{"model": "sound classifier", "n_mels": 40, "win_length": 512, "num_classes": [7, 4, 4], "norm": "batchnorm", "kernel_size": 3, "rnn": "gru", "beta2": 0.95, "precondition_frequency": 25, "one_sided": false, "steps": 6100, "batch_size": 128, "lr_schedule": "cosine", "warmup_steps": 300, "adamw_weight_decay_other_params": 0.05}
Rows from block 4 of a small sound classifier, named by matrix and row number. Each number is 128 + 32 x the weight over its row's rms, rounded and kept within 0 to 255. All counts start at 0. Numbers have three digits each.
Before each channel's rows are labels from the 100 clips, of 14976, where the channel reaches its highest value: "loudest band" is the band of the loudest frequency at the time of the peak; "top examples" is what is common among them. Only what is clearly more common there than usual is listed. The data: short made-up English sentences, spoken by a formant synthesiser in many voices.
# conv: width-3 conv, stride 2 (model.blocks.4.conv.weight, 176x144x3, each kernel summed), inputs 72-143

loudest band: 500 to 1000 Hz
top examples: voice: child-like voice
conv.13:121138130141093125131122094125117111137086117155103139115122124138071093160238120106170084127096086086126076129147113120146113118096150160093136129102147119156146191096147158125131162119096088174112181145104133121185

loudest band: 500 to 1000 Hz
top examples: voice: child-like voice
conv.76:147117117153107121119157133155147161104151111180102121187094139143178123140135149164136141121162087135161118162108135147151145158110098134161088107128168113143158169163139151145126150108186091096144116105165141159134

loudest band: 500 to 1000 Hz
top examples: voice: child-like voice
conv.83:164134171173078062110169085150187106150178127137093163130160146148095095143086129111142126150153132109145126194131139193114111158092108126113069157128166140157124101164127168107132178053149134082108119172159128146144

loudest band: 500 to 1000 Hz
top examples: voice: child-like voice
conv.161:182124123094192129137116114098129092195110114138207153105183136129135119146161151104135127107139071140079155135098201170177122166080150173130144108126158141132111127123112131150074117100126164103153175135122124114091

loudest band: 500 to 1000 Hz
top examples: voice: high voice; /ɔ/
conv.23:147133097162086166103090105168167115128187142139149165164090105101129073173091078178195134148134125079077110150162129117110124148109145119149078088109118183108104087128121093156184141158145136146090149106074106183132

loudest band: 500 to 1000 Hz
top examples: /ɑ/
conv.82:164141125100108134137140188133109093143145165167106142184098124141147079121053103197121144150124070106147106132152135108111142115154129087072156138102125153102135066158134113163121114166114106095143083084115233093113

loudest band: 500 to 1000 Hz
top examples: voice: child-like voice; "that"
conv.113:110113159080159140138169118084106075169154170129120152152176124129094107198165117112163103120168107109098117087147128166086132083124101178121128086069150105203150056117172167129089136136128183133186160109120115120138

loudest band: 2000 to 4000 Hz
top examples: /ʃ/; /tʃ/; "she"
conv.5:104076115073151092070142072130134099103183108150097145116145118178165074089108134078137208117079141122120076128151094101189156076092107149105139097124075072048140126172143115102121096142130137110126162095151162121112

loudest band: 250 to 500 Hz
top examples: voice: high voice; /tʃ/
conv.65:067111130190152107103189102162161170165087144074106125095124101185129128088157105158175160102140105115107113155151152154103132125167142139191038159112096152170171154129115100121130118125117058149141167152101143137130

loudest band: 500 to 1000 Hz
top examples: /z/; "is"
conv.114:125093124149129068152170116115179151134106104152151136075174168102163139159176106138126113048157127112171192089151161100133158168112110158103120163131171109136198102136149096096198119113168125120113119124162072148137

loudest band: 250 to 500 Hz
top examples: voice: high voice
conv.48:137094159189219111158148179156096145104152162117175158125099129093092154126113121087163145112118093093132190148147100139118142042153138138159150156181090097154110174137130181193155200157146117120138102072141165098102

loudest band: 500 to 1000 Hz
top examples: /z/; voice: child-like voice; "was"
conv.63:094160114091090078099127090081130107114120130151095203108151178134122127194161166068213124146149094098141137148152104142135129127146120129138097135143105134092170172134194127101112145118124137106149087134157102136113

loudest band: 500 to 1000 Hz
top examples: "not"
conv.169:097130147154131142084098150056093124135122140156086060145083126164102207134134208077129140124110088121083144069108125147148068133116136111157152098126133100111114076086099164031132142140177138164140109138147097123133

loudest band: 500 to 1000 Hz
top examples: voice: low voice
conv.111:146107063103134130153142152139120112067115156187187218139119176147133128169162078119143131159049167138160086127085109105092121104133147150132161124099126096124146099115153114122135161157157124128167159149118117127126

loudest band: 250 to 500 Hz
top examples: voice: low voice
conv.53:122122103140148116108123074135129128118126118085143164127210146151133138092084174120098115159127166093162128159144080174137191173148093148119091142102186088106136175168119122182127192209184196098136117146190108120140

loudest band: 500 to 1000 Hz
top examples: voice: high voice
conv.149:109069139182170113135137182100062132119094181150135163106153107138112115141103126076090101210064168145099148099130106124134126104172128123198090145126114138190189125128153078133157148124188139134112098106113098177137

loudest band: 500 to 1000 Hz
top examples: voice: child-like voice
conv.34:102146121166152187135120140140117092143084077099116106117133129153131088116088126127124128161107110103106112141110165162180071066135169132124152107085146138202127095099157228161101142130127107118160144148126124123123

loudest band: 250 to 500 Hz
top examples: voice: child-like voice
conv.59:143180099103122239126104128089083087123113147108095146098165168137180132100031115100110137155141148104154134131124122130136135178136140103157079089132129145078141183111116128118107138174186140130122122134155149126178

loudest band: 4000 to 8000 Hz
top examples: voice: high voice; "this"
conv.73:097117134124091102095155183160139143177086057132113146109186135121208141115149091123062155059070163160072118118120144120121156143218124163161167152109098146106120111175143131142167096178163149118122134131090083168116

loudest band: 250 to 500 Hz
top examples: voice: high voice; intonation: rise then fall
conv.124:066169165138107187144122186107068135170118105110128158169094111142173079143133127168111089148124092138078118056130161094125169139141148141207132167143159175150121179193173123159092139163115109082158124172121167123089

loudest band: 250 to 500 Hz
top examples: voice: high voice
conv.11:139175118135114154143124099108153193116128164141126077057142135103094097150103063057138068148125188106164159071113122110063115154173156172204107157057177101171173148151115180158148175164132144104113146135183150177115

loudest band: 500 to 1000 Hz
top examples: "where"
conv.168:089134073154136137121122111100107174060133177102168144114139096154099056182182082128156137100087131116076112234127126070132089145156126119095133102124136150166197136137099092108124185075079172129161156121133133165119

loudest band: 500 to 1000 Hz
top examples: voice: low voice
conv.91:182094161142123119161132088124142090119143174141116105116137170140106130098078116151093079189076099193149163139109051130070112100118170052112156120135147134164118108115148141148108172142145182129155079114177182187121

loudest band: 4000 to 8000 Hz
top examples: voice: low voice
conv.36:170148128137060121047136148160132085070072080150118085131141144109156166120144165123123088075160098177096171115099159122097118085144166125078116194139131121142107197098167130167086140145094110124175111148115161108106